Weights of a small image classifier: norm layernorm_no_bias, adam_atan2 at rate 0.0022.
Rows from block 3 of a small image classifier, named by matrix and row number. Rows with one number within an expert belong to one neuron, the router's apart. Each number is 500 + 25 x the weight over its row's rms, rounded and kept within 0 to 999. All counts start at 0. Numbers have three digits each.
After each expert's rows are labels from the 100 images, of 14848, where the router gives the expert most weight on average: "colour at peak" is the nearest of a few named colours to the mean colour under the peak. Only what is clearly more common there than usual is listed. The data: small renderings of single solids in any pose.
# router: router (model.blocks.3.mlp.router.weight, 32x256), inputs 0-85
# up: expert up (model.blocks.3.mlp.up, 32x64x256), inputs 0-85
# down: expert down (model.blocks.3.mlp.down, 32x256x64, transposed), outputs 0-85

# expert 14
router.14:492508483511528499524504530476491472507493496493511489520552518526487499481489520501473498491481537520538545514508509496486510487497504472497514503509487471492494546541509514508537534501499516483491501502502466445497535491474456499509546474519492584508547523
up.3:495496510515506513475487533495516467477486512481521502516492506501467470483469502552490513505446548497520524499500488497482486465536542445483503492490476515463474519505545514517459521504563504520440479492489497457506499499477459497491500454482457563525524526
down.3:514492499513519483482480487525491506432530513539525499482506516468502501513512496484472503463510487557533494512524452497565465495519511549526504492505515489519444464513499479475505553488472512483496488495440505527521508542467515513491512517458514489512475486
up.4:529514506515508498519520489510491486469478517472469497475515516501512520466473541480513491477502520550528554522504478479470503515510494553511483551488499520500510513499497536512501504498496515493505471515460515500468536481477507517537540491517480556520538478
down.4:531506481495542474510513479514507530449512493538455506500522562462505535549550484486511513508506446544498446534501495469540507483514475535513448499445518536514499487469505511491510517477504521555464475501477501522503514483477504540529472493476505465526504520
up.5:546531522451507501533522533494487502514549523532476481527512476529481513515518491487524522495513520454475521519492441461503470526520459462513500544520507491520556482498541488513497449518508500507518534516517513548490496518516489510481509516490548501484491519
down.5:484517516483470496499507515516501439553467487469479508515486455528526507487476510476524479468470512454472500491470523454499515489455475485480498485511459489472543485490514522537484473505495531491504500533545535490469517478526516498522493477530501541528554513
up.6:489480521487542501504491496464520493475491471496519526486533516517441497522489550526558491515480489537495506496465521510510449512491516455489532508510474519510481480526490489506494478497498494515534496535492501506511446528542526565529504524517534512489474522
down.6:515513474508505506488501542466500524550527522466447479490534519535496500552460497507488519513483470511477446498507489491464530474475472485478528525527459473495515513473491507467493482489469542473521520530526497520515506469489514506521484515523548490476509528
up.7:515429510500516483521485498510543505470473528474485522525501497478493485472455532528501526494458513508512525528469523506493499467494536475481512508500469522448490529531475522492479505524574541512507496481498491475483533484488459520505520481499479549525554530
down.7:514518527524534466456492493533481509433496495523520504512520515499471485469509459508469515498517473527526527510517514505578525513502476546515488491505509503500471481513498493494482584509487488470479507480469523476540491521467489484502529486453505509503516493
up.8:506485515503473506487519514465541485514511478500536550458484507496449512522551485490560514499478469511465496533484495438501473487515485482487518511488484527501544474498500507516543449498502491494491517534504536516474452540508487555546526488518564522513511486
down.8:510547509497502476487502533489524501564486469471472494524528544522505508508444483506528503557473467498485478486515545510491478497463506494440512504507462516466540526477477518480490474437485535523522528519527503504522527468517511498537438500531496527510490516
up.9:507489529493483486496541496455519467520495447492547521487521508508468520517562518518561504507488468509478492518478512476497479508495496483486514515501501543504514493515469505538554471504494496506510517538538523501491445509518505574571509491512561532508503494
down.9:520532507500508487496507537497500534551493503463457488502518533522512534521451493494525473560516457526479438506517555487458517501467469521445490516512459519499548529492469519488489485455480526496526510520525498495509525465502497515526464509534508514513533533
up.10:536507518489464489487539519516492503526500467488534475532535496533470510488535485532569525531509474472484494503481511483493526493477467468487532517543506508508513490528486488491510491483518499530555522511548505519471470536538471513542471517502570539530495478
down.10:486547486475467489525486559498494495557509489463429497528499498524511522524474505488538452530506485509473465466490506484461525470458469484481466531500503508491572519499486527518501466470505573494507537513519507489494531437501515503524481490527496494525520506
colour at peak: black

# expert 21
router.21:495482480491502502503470520505472461497460527463495525464509471481505513487520518489463459476516535531550524500471489504503502478460481530531505504528478492474526498526497528511512520467455528486512493504447496469466490451491502481514552535550500493482487488
up.0:451464475494474490536487472484496478465485501496550555498517478494498540507500540505488492482491525519535462500472524551489456491497493494503483497480499514538501504525497484498523503498503534487474522510464490497481512534518540539454535450541466495532486541
down.0:520527520546511488444524481528499472482485499517487494484528503475528487460487480429491493482513497495506510483518529493556471538519485516497476461522492467517485501469482494468495555525518513469467477448509476497482521525470475498484510476498482489530528491
up.1:522516494529484498520489527488468575479523526484459492530504537483462518485464486540498503546507522520518559532507493472515531498524478481514477545479505498552518488471506535502487527497531513495490489490500459492528495505502496480475555509500512491482555550
down.1:488532527476484486484481496504521472472506524503550497525488518513462500498531548474546526486451495510476541459447518523522475489511522482437500476479442478458488519482562504513475498477529483548486499544519513512483495496481526536459505500472504517524519494
up.2:521476473507482493511480509488521542452509531505521485480515509526467458484488486506504528501490483541491503522481506553447473489510468478491509512512502517498532476485536446527491490528497550485513521521474522498503495524509498536486518494514513445524489489
down.2:514476505494487414460519493461538512476486533513512460467505489493512512449522464491501519497494513534480482529490467526488436507481501516510489475478488522469477507508540500479517457500447494501488480466497533502513518475478494513495520485495481514492451494
up.3:504512482538520517536505530553466518511505512487519471537451499490453535527489467549502538538523479443484498519510494500482556471525496486481506468508525506513466502497537493529438505508523458537498491525501473490496493517507455507499547517539525485520551494
down.3:493496523517490496520482522511492510513498530473519497561461488527447478504516487536522545516481494466476538503509516502497548452502473475499542506523514491482498466517503512500470491547543489489527515477506519505491452531530532472497512519461541510501539464
up.4:528488543542474498524509475539508519517506520506510495528482507518497469529452538525496496577479494449449520507529509488491531549489493504493523489533465520478493467510506494499439466518507522492527482513527520528520525488519436487527502530470512511507494486
down.4:515482490492470464451518492497507499501499490479554465512507525462506501462486490469499524463482454522489484517497505507482440491487483531478507507492516545520493502451510536544540511477471457505440488523485486498494495487452494548548513468513510510535488490
up.5:513486446482488501499501509490494553475498519513558490493521556532512493466496473474518521492492473531498505521503523537476480479526459522479489557466516522522545493455514466509529504487493492473476526486465487502533476521479524536481550492494505445530502491
down.5:523505531506511445465485516459514537456504507497542456493515509493489499481500452504488540515496501512456470534506492511484477498480492485503485483476507531492501502493516484483519491526442505483498545511490536480528516511484513481517502449503513563482463534
up.6:510504458505451507480472532520504524514521519501482490521514502473514496528492437515477472503501480492469488507509496466502518488484469467507473487500537508494553471455480492485520496511537546473532559514468478513528522494490482489452478470533515506463461499
down.6:487515481501489503493507496493507504467468486458590498506533514477501483477499483505499512483483497508486486466501522495488446465512482487473506478488509513513482516470518505542517508498507480502437478502472459492517481518489470530513494471536477516535522479
up.7:507474467446502520495493531467468480477493495501521547519515497478478472464506483481527524439448482518509515516467546488524495486470461506494524497486467505461508532473507510538538528513501481506489502520507531496488471477500519546575537506515514485502517479
down.7:518522500549512471493500505513482543478531535538432497481487479517514506521497451496478481538528490508489483516557491511557517499487492504558473495509557498505531452511491472462490491541478564462532547467493541490511527496510496447493507516494507495476463527
colour at peak: black

# expert 11
router.11:471499517514485497500553448491474515491509481510513497523494524549471553510518521542562472548518483492485503479468511507508526519518508539495485480476474509508479517538515493483507457477490463502503454440537487532523490508516494524479490557490512476534528474
up.4:519496529533475489495505523494490512551489581467489529493467491534503513483449493495478487539515487507482514522523484487494546481487489518525538542526455483494476497573484543488534487487506507482491484479485467472473484465429447511494520516497503528541519505
down.4:465494537526500505460536469474502447483510521535490479472491475526518492454429516463472488470509556494507561550538485488521479557504500498508533502525480511531463465551519503515534519540493509456500497510507487496467519538454524481505498484484488552499498528
up.5:550482506501464485566518489503496527499518561504473522503500473512469500467515579491528518519498529514507530515491516458503522478490490512482517488525497492517500508490481511484525496504502510493499495496519514542450479514510527497519524510513507464535501558
down.5:491434512538504498474486483476525491490492511505484497484468471494480507519502527484508465518463518528461492445474488538544496485475497481516538457537454470437544489502510495503500459531516514518526481524478520499515537490519504506487502486516460538481493455
up.6:496444549481512504476545488501480474524497506491538508508502481489490483468497458483516541501460504507495490520500513458494522532529477489489541496531495502507503464508522515479505491546473508539509495481492487497462440546471522501511510534473530520516502475
down.6:470472518521463499499506506525493500477494514502436482474499460499462490476468505499480463500568475515484536519489461471527489553515518483537513511537531494536528462493525478509473509561530494536502500515483452511468504530474518496460515484481545484518513493
up.7:534513489477462493568520495523464493492542537495478498540506472494476517485512544489541516448516533502509565515489504459510501486505477499496492493501516526532511495455525519503522477485500494500512517520529507543469474522502531502528525505500530483526466545
down.7:532467501513470497508489492475521521520495503504505476503451465480494513535555501460537494499463487520481484446458527572505523498466496497511521442490479458452539505493480487488507465507502517507534466502505546485511494508547505496486500507520463496483497446
up.8:494500520466502489484497512470467473486483480452533502478516475471514464506524454505485503486471544473488498497495464458497479538472479505551512514520532518517490493460463536521566470482472495454480510552497495492489506476504472510531533483515519527502477497
down.8:525448487498485496511518509498501544507485475511525509505563526511474502515511483553498526500495480514484448510483535529489493498494503486486462477501480503470506520462498487466477488525472521504477505471528495510543476508553475481514496511520537486474482544
up.9:532518474472509497486500500503476511549510490500496528528496492493470506504517510472531493504517466489536506530484503449485537479494458492550514498508429495491495508476483519501485495520546493506507503507548510495462463493555470527529498450507524503543506531
down.9:488480528495457506499488501499507467512515558506543470513499497500484554510500477501497533481474535530522498499509487498524441474501493465461513510514488507476494495528526488488527498465501516452512508489466448512536489555478510498455495482499494506490469479
up.10:491461513497487495491493532468474503510470476493513490520486451503495498483469429510490512493493488497504507527500489573487473496487505501526539544508510498527500521510500482511544535508533494492470496496484482476523500482507460556517513432484510517526530534
down.10:494474470470496478497519475497498551501463460502531525539491490472477485532496462521543542498514490454499501489479516498503550511513467507522541501496508532512476512461506535541538495472570469489439488496497494500535471509490469534533535478521485502533527510
up.11:512482512500454491548508495477499523531536560452471504506500494515486515500491510456557487472526494558522526511468509496489526507489511502466505471485493520502523533485490510505495496487513503542543480498506503504490495512485549563484526508516494458512495523
down.11:459511516511492499494505496471545479507492498483532518497484463476524512490466524482532482526475512476482508461521514496520435511476529487479531440499466488468506520529468505507540469478523511482500493478515488501496519534483485519502471470534459588509500472
colour at peak: white

# expert 18
router.18:501525489488528500526492534493479494543485490497518522515533520474516522467527464496457500477505521486553510509533506503497515498496445502536504519519488477529500551505538513500516549519490505499498510495490495465494582472471462476495545485519499522529522494
up.3:500498491526463505526492499533501516521469507460481443479478509493537497489452509528515502510520510500475507498534526516519527483487487509513510453532525483505461440499516547500454476498484514561541517558481502541505539466513493473521504536524524541509473493
down.3:488510531523568498499518503513525495473502481523442503434508457558532527494477548472512441508531533550477549525461503481492502513490567505521468475517454466466497504525516482448480467501468532496518490475523511483491525463502490497474459533526454488478486555
up.4:481501481496476500506528472473502474539489531508472513474511502480541552504488483500492460518541509492504491513532497475499483505486501549526475509488508522523496484473470532519544479493463482495506482482485485526497562479498491486556511500530475512508437512
down.4:496494488505552491519527457481509538493513486528453533486506476529521550512556503452495495503503514510467560542454537503486525505533534503524489457476482472506516523493518473476503480520534499509495494485526511511531545504486501515459497523515479473518556574
up.5:493489485490514497525472511524487496469449462488509487516519523509525476511481510524498470526489517494468451524492537543487551542443489491522487492510567535482469453485427534509528484510495528518531489529462503521532530479528521464541547530492525522494474528
down.5:483501521507534511481510514481526504476533511536464491515477475552494527525474534496502465556515525515461530487450501498535493512495550499523499511508497518518507471516517477457502467491488498511529532450531490504532507484521516470484477526483511490429455485
up.6:468553525502495500462500501543541497504486515459524467511493516511505490489513543515564495486470478494499485504537505521471519510548478486461531455505502505500483501495520545548514494489558464499526555557480536524497487506494512561521496497504535563558516476
down.6:519507534469511499488515501487528487460471523490466520515520487503449496472527499516504497549498545475523570537544474456500485481526486483536496498510527513515476513529560513508510535497523502526504546463518484490519526517476504474506506496449507522509462522
up.7:500507477499465514525480488548509515516465507463471472457487489485591495491469506528509487532515481487481497508537527517522542503463495518540479432512502495482479453494509546492453481503463530566542483539498522543494542450505480468508502545518520540515464485
down.7:504521505526543493479537521517488519481502460511459492453500472552531516493484536460505452501521509548446531533467537476502540517470524524491475493508447473481511490508498486450481462495459535504540489465508511489520501436506479505499453529529499466489492531
up.8:533492481495474491502497489504507530516461519483515498441529502485570516496508486510527493531532524484497462501543535457479530518470481522540474474511480493503489504516464544487525490473503514550519489517487495531490505473501474486481494526520527512551452498
down.8:476515511505518495522530449489525487452527518529477516479473448510515558500485527468514489502501520526490535494477525478487477521515538470508476449467459482481504530497532478505499451463497489517505464479529513504494476506485507498486492509537465486516498564
up.9:501508462487504520504486471547513480521453486461498509517456478468534475498479524535510522505489513473506496509521491475519540495457492527524509467492500477461452498509525531500466500473443503575521490518505514503498502465489476489514522519504531538522461452
down.9:517469482499496483492517535531475532518469488490439473482552475523515515487496487475490481501543494520455498547466548491510564510444480502488487485517467474481543491509474505468489479531470543475533480471497511473513524438523496478513450527550497497494529526
up.10:492497460484504511504489476547505492504456491477486495514480479483542472499481530527517492504505520487507506516527511486526565508449496536522487446508506480458471499504519538509470502497448510580518497514499504508499513442491477496527513528504505521520450477
down.10:507493485515502481485519539540479526485485470495459480482520470528535520485492482502488484494532461515431495517485553499508562518451485530496479476513482474467529489510485493478475453513446531505513472470503531483527501433523476481508473520542520486491539521
colour at peak: pink

# expert 28
router.28:523512485505527503488524496520495511523482483519518508501541500503504492482530478499464513451525542530559480512512482513501518513510469517522524514542484469523458560499532507496518542492483497494480521509488479473505542467466473492502562476513485517537506527
up.0:479478482513531500521518509439503474544492487502485539489478509507518482498497477511534503495534489472497504485574491477487487523522499513527504498508468469531520501450546505505488512537516466501486565529565501504512497506508457499501468485524521471496521506
down.0:493492479479499547537530468476536489530478477499485519489477476481560553521508511494535491486519508475506491509517490506513513514504544489524510488496482470515475546495479508474520463456526494490509450496512485500489518477517457523493472478562503505517482474
up.1:518499491480489494448546496503521546473504471533522492506507533500504544510506482488488501486525433540502476503465504563505528492498515573508486535526521476523467492502490477470549509489542516475494457443468494491502521497473496504501521469497471481533517474
down.1:488482503490488466509486498491491501486539487516534460503506534501497479480545494551495534484485495508490498522471494554519489474523497515483484515461537524504475519512525460509517526531512492548470553497489519509496525528499555501519499512471503503501507500
up.2:517512498486518491505492578513494502490521509542566525489521534493553523470488467520487517480458496489507502508524499491526559516478482509474489548483470475516499498482495474496514494509483489484489521482486516490482497532502479496473495485501539504516512496
down.2:510513496501510472494507474470523538517488507490493497518518496555512522499503498544492533495488515457509514471550517548456542499531509506533531481530466474507471521510546498448490488477514486537553514470509493489543525487499490429468539530508516515481494501
up.3:507487531503483501512516496475513529493542531516451474456462494540512528491502510493486516499496559493470481482494503474498507494526526442476528510495443490518544505539514482487484482473459495530553514503486510500538475494519519472446467547526530475456491523
down.3:518501508507501475467508497524460542498505499468537507516528473517441497471486483463475498501518446550522473472475568479506508519484473517477508507525497509521498487492442494481475525500482494474524474473459478493536462502498517510493520465487495500515543506
up.4:532501490473467494453484509480484532483528566488480480511503509470497506495523448531493490483494499508502480515489496542528487502514466515517501508489545543544522522460548523497522488486501509501492551504468501501514521483480536527516548476495539483542433492
down.4:470503518491534519521496490479543505475489473540521504476474508485500543508498524542543505522519529467494519499507469504511489515515554504502478501474498520494433548521536506523516491465525462497493485498524487504497484531488483541495470493533494510506505468
up.5:491493531557508504454551493524527540519514483532557465523482508558524532509473505510511504466543466511476479488479539543486542502525524557487505483502470465527462500511511466469520497498537487455506519492487509501513510524507493520499492483529495528523514503
down.5:501481502485520478509504512501489508520515478509552466489525553491513476477530493548490547487486469503484510502496547600487516503514518512470496503484510491502463535475477481490536487512489489542486504498507512482494482499512507469534524533507535511497531489
up.6:496463495496541539523516450520502495577478522485463504485491452491488464490464491463507542482503559460521489486519483422483500493511483485509526449488473470492475539504528524478455501485472481522506517534518490498491496475497493489508489519536481522487478520
down.6:509489503498463542510531489539498502489452490517474527466495471510497525495468539473495431480532518506496471485447488467494471508474504502517466508499490485513533510520461518505497492508498493467461469505518499493470488506525477529491466496529509494523498521
up.7:442542469442507498505513484534511505471537462526509509477450437517503511486505535479504474510509512514508515459480485465494500513495554459487500536521504524487529495535489467518496487467465504529549507494508546520491470503518499485473485501503494494473467488
down.7:520481520501525539528525476492491547543491494504528509512509487534461472524468544492483484508516489508479483491524557490442490526514516482468498537503477499531516490498462475500490482502483469497542525482499481479524438487535508500492523506492521480481506543
colour at peak: grey

# expert 9
router.9:517526512503484492520518512470510531489510455521500535478515494556498481494481487466479477486517545455531537512490490466504541501479503493527505497507449486482515537544489480481515533497507521480522493481491481458502512478484484512483517487504508498462516519
up.4:512502532473476486494532512506534520544511516517537518509489469498496522449468475484565525512511494501485527529519506530497473492514531478535505523482504496522512501485505495537503465502460471500495537512549556498499457576555519493519564496484533530505492494
down.4:529535490514508460491497494504534501486513523516485483527539539474514519516507459498474500514526504487522497525571491466521503478492479505495472463478531526482484536512526496484489522528497512508460516481517506497517548490474510470485495495469456500498474527
up.5:482500482495480508502512500446514543495496517529474468512531519529488527494434490461477498509517533482475505507526484501482522514495533509507530516510529518561469499516487477500529499507535465489553503491497443506537532525509453502493473481522489512481492533
down.5:505507501504445485475532488472523486482494518470488519523524496509511533520536497526537510551451499471480558501473535544503510487523512491486509498476441542493479528482482530502536497500552472505515520514508470493497566521515486538483500484506457526540515530
up.6:500489532487484507520523499467529547491497509528472485499507537533501540504425506502483491530526527490492501517530475497484519513498519510514525567509508537545492513513503499498533494493509455502558525500505465510534508504511480507498496478492504502484486576
down.6:510504498493487499489525482459523483476493525478464528503534509495509525548544515522523481551464504486484541509461510547504508496508518488491497504478451547494475533496473539499532496506523491532508507541504490521500565501515483560466489496516451517521519556
up.7:521496540471497495509554514520520518557512519517530521529466475500491498466483512502564524516522502480469515537522528504503506511515522483537521542489501495524513497495490493541503473526477490503489528509554535489494438532548529489535541507468552523503497499
down.7:525536492521502455493489489490530506480533532524488473516530550477529513505510461485478514488538492509509517517568487494536503485507466522497482467467542524493481511507547500493498514536488495510458519487495505509509553498467519478478504509463462482495495508
up.8:501475468496526496548548459540528501474488455490508496472506469500521499490509520494499501486532483499480463499474536481487563520507523520484483500510517502478508456518423474457483477484514572495534475508466503512473509546527553459521478513531505521504492470
down.8:478511487505464477488498505521516506517510521512519451547506501519508475480487466463505532471496469491491498497569505477488501494473462508467513420496531464489541492484516485488492516524481529434493506459492527511540509499505515472537465497496514517493518459
up.9:530470459485561488502493488505501533515504513517526552512474495476502474514500527480546480463508466484511488511455538477527526502492492482500449454472473480460529518474474494503472504520504491498482483489544539472482490486505486509511502522501505494482534464
down.9:554483490470516507488484510503457531477519527511556473524489496508453496521493520541451530504499539475509503491480502489498503525502468482450538551530481522543498489470471486513512527454465465473488505497462475460556450522466502496512526502499530477473505505
up.10:538480510492475498514515534463523526484507507506493500470474503543492517482455478513493504524485555459497521523543464495504519495503497502517522565520487514481487490533554491468496498538514521543543516457458483507499511493474490528479538483474512504481453535
down.10:514480521504564492511502484461512492484462476495485502454525505482475503531569517473531521536458481521507504518463476519506488500521523495505497473494441515495478524519446509464534510511514486531532503515510484531473540542512528544476471501498455482496499512
up.11:538479520518496514486526514479511473504521491518539506501476527491525479503472484541514544473479522533485542539497531526459492502504552460528507546499509506511491509464512511515505480487502505512489527553488510485543472481512493495532473505461516512488434497
down.11:524539525490453480521466518507480487534511559495461469522480524472511487466487489464484491483503496483540555496543494503511527496489467503541480541481552481474504508507547499543470526522495523510473492490503527486477484440502500446511521492474488504496515508
colour at peak: brown

# expert 22
router.22:465492484515472505484465534514526483463495482515514519465542482559521518499519524499468489483528528468493537501497506524507476481513484485512510495519516491492450534560490465500485485509546503475513525489496477509533559510485492520465498487516483516491552527
up.3:485502467480514493540544455509511496510485460506547525465493511486508485513512538457497472506520513506539486499489503440499517471502507513489450496501531495530512531514495507456497517510515527524486479472479519494455508507485485504480509491529495468525508467
down.3:527471519527482504475501494483489536473491583518495488522465496518461477523544504451536516513490496529488492521505452485525500515478468532519491541520530529516545454474518522516512510543479489515492530488481531497461505491505547528516528484480508462518492494
up.4:506487499460554486499485518487500524457465458548527506485442497476480510516482480513526537488473555503473456512525487467501525477465471480482492521465477501538469481466509500474502491527475483495448482493498546521501482531530519497494477494499533501533485473
down.4:493520469541525536487541470530534518512521497510473515522474495497514525527512479480482470543532490462487527499484521476514527502538537481503497493489543520524527493470489473488486471477559497535483506510495499487523510520501482463489474486497466519505483507
up.5:497442480441494508552522482483510482545469492473564512512482468456496520447505491495520536456502465521524468526513514451484536490505543468493493475561518504496481490502475497534540529521505535518490494515527500476457473508486534469505541466555492539529492517
down.5:497468526483494481499495487481491499486466547494537514494563489483489495455444523511514517484541522529513552503476562485540472569488496511522491467513472492515492511500510538497532532534482470471490469477477454505493519510490491513490550519497508524503507514
up.6:558454506512507498532513515499508474507513521492532522482475508489502459462529499513459514481474515501497480523536516550501526531522490517472527534524470439478564487503530482499489491543542536489511510519480549466473496527501533476508507440546510520506497519
down.6:523494510476493463488449517471476465528484482491493508500543513489476481460533479531488563498521490490551496503541483501496470486500470456536514554506506501482467571519515497497502549500508497498461532479483481491517512507512506488480502498431532502491482513
up.7:489436463416506506551523487475515478530471518489553537508502461443513505472505497477519533451502488503531460521522507432490524499501526469495480457537518514506467492492478510526553528528488523503478493514543512489462490520487525485505542479564486517517504513
down.7:485476520493485501486500490493491498472449561480549547514536473501463491472438521515515502481535532502504541496473563473533484570494492503520504467521476492517497503498510525518526526524500459485493479505473468495495510501505495515484553512520501547514518521
up.8:504499540519491482505528488501498472515474517492494520519512465513472505474503526526489494514509546454545598506503483503521515509480476512549514519508475525476496525532520500533507503516501499454469452481470479455492457488488495504521574524526509510505497487
down.8:484502488518494527456523483492500488527479481473492500507514540475506530479519480446479524474500494509537495479507521494485492509528471532475505487495507473540479528540483503436508558486524539493517494471500476501489497521471540491530487478492509518574534465
up.9:505491518550486507529487490489500455494489532478469538520514490490502466483517513514491468501492500485537579506504473487520487517498468513556508514527471548446507496536493533529489520522529519489482462538503480505488520460471494536516577512510491512530535522
down.9:487499490516498495487526467477498448501500501517522519481519506484527514445486463495460497458536526505533531490494495551543493499525509534529488479486529473531471529528527479466501534533498490498495500473471491493481528534501512484486534489496472488506524480
up.10:503512502458516493494507520501494503514520482485554505426483482501483510476501485472474539482514507508509477500485522458495496523525522479471533519516509459535512488492485471475534510495476471477525487500471538475469460592535543476480494471529517503459501491
down.10:513474521492464420481470522479458475502466545491547517532543489509457451477476500521493506437489504518488496498509528506513487472467445472519497529540481493463515499465559526509494513539479502508473523520467499516509475473503487492487556511496548511499457526
colour at peak: black

# expert 24
router.24:541517452510508507515500527520476451539493471502519516535550521474498484480545500511453501492472511485544510507497510489507542511461452488521508517502462481472467536500488514501554553516468543488466481482517482476481509490482481479518562484511518509533521517
up.0:494464452480570493505512506489517494502518523536451505509500506516490510495507532506478484485532506512497480492441524494477546513476521506510449507488496526488506490539440466470447495515476525530520527491542495495494545479506577475528492512505509493454477472
down.0:523505497481445495501513518530502516477497513454458495496500497484471479495493507512503449529534467520545483480529448458508501479493479510512501535493529506488530504493486543517517500449484499481481480499506498481465471492479481525487522462468467459517487482
up.1:476490452488437517547503437504493479575557464520533463471514498486532513494511473517485486459522487449484460504496490495498502502523510483530477521485539498483506495467480481506559492466503531499500443497489510520513507515503536503486544492542530476515492539
down.1:524441507488476501534451527470505436467466511493551484501508522456492505518494488534510512444446515478507498520452494519524494489465466471484482464479462530468506545480510538531512509528481529524483417526508499513477524472519482532526525502530523515503536454
up.2:499491497514461493530551465506523559539530508531515516501542472526499556481493512509538487490524490521448508508484516534470501470535511499485461514504490505507517484472478479520514468470545505488510512485498498540463473541513476516491498503569495515499533548
down.2:505497499472478501479510536493485532545470477454444480521541495510486457437479473514503515509542488511497475456530518515488541503471496488526524539526527495507500482526478528491519489480505491454553507512495494467516458470545520501516472484495510521515479495
up.3:543520524515486490484507482536483499474467462481547524486533457494524522528461504497507464541497522504511514487494525512516537505473462543519496495508447544493505473520498509499514484482501509516493480486482494508470468494510436489482501516492485512491472509
down.3:520506489510548489498491482515479518465568520531494495488469502544459521504503501499468519492507525529544483470498472475474504487546490486497509490515509494504492507505533438453483521484506486528483528465472496487527495492459531454482539513482473477461473529
up.4:483505494458510502470505473514529468434516517518476501531446493499490465486509527487496511476487540540527500483467519504480488524477519471480531493494512492481479516498532490510461515495465475541517519506511507487542498477493542501545464503471484482502448446
down.4:500465498491473535512532459486465517520435469500511501489536486487495454515476518503504465504521490491475503510531525511479507553456509515522515504529524499531513465527463514541515531541484493489501488507499501512515508496528447502508513526506496486486505509
up.5:481510449532446515535539487525481486586503469507547500502526505499498566511519493502493484492502447480492501499495545507492505479529486497536442488484525493478488482485487489493526505498514533492482433479510501534479472522506518494492550490544497486521500548
down.5:522500499469478526528487486458525464483465527502558501510537532457483521541502531544516488453445541495501519553460508524537467513479495475456505508491456531491500542476525536510520526494484511538493471494488462533493534474501485502484506530533511480480475471
up.6:476535451550449516493515476525484461551500507503533501493517517480509569507522512498489485479498464482506528491511508482494505490522491535527460471483493472456482497489514501482498502477515514520479445476517497518483492497488503468492556495523498484518499515
down.6:524517521508445520531523482485517483524466512503572475512501521483495486553523543511535495486451510497483511544496503517531473518466504490462499511494472514494479507457517549509506510496482503524501474483519506554495485479517472530495531525525539475500466492
up.7:484496512453506486506499533498513491464496495482483478509472503492486500478517499532507534465485508532508493514498543543487430529482510461469511498513535507530502500477516503532480507532498477526503535560521528487562488499506565514553443490497510515504487458
down.7:484462493498499526509492511502460524532510506501439491523489517493521485511462475524471507535559472476519470501549496464466545497504456499511512506489510529510516494542489514536526504514482500454558493525474488480534513521501480503518485524479514499505527507
colour at peak: black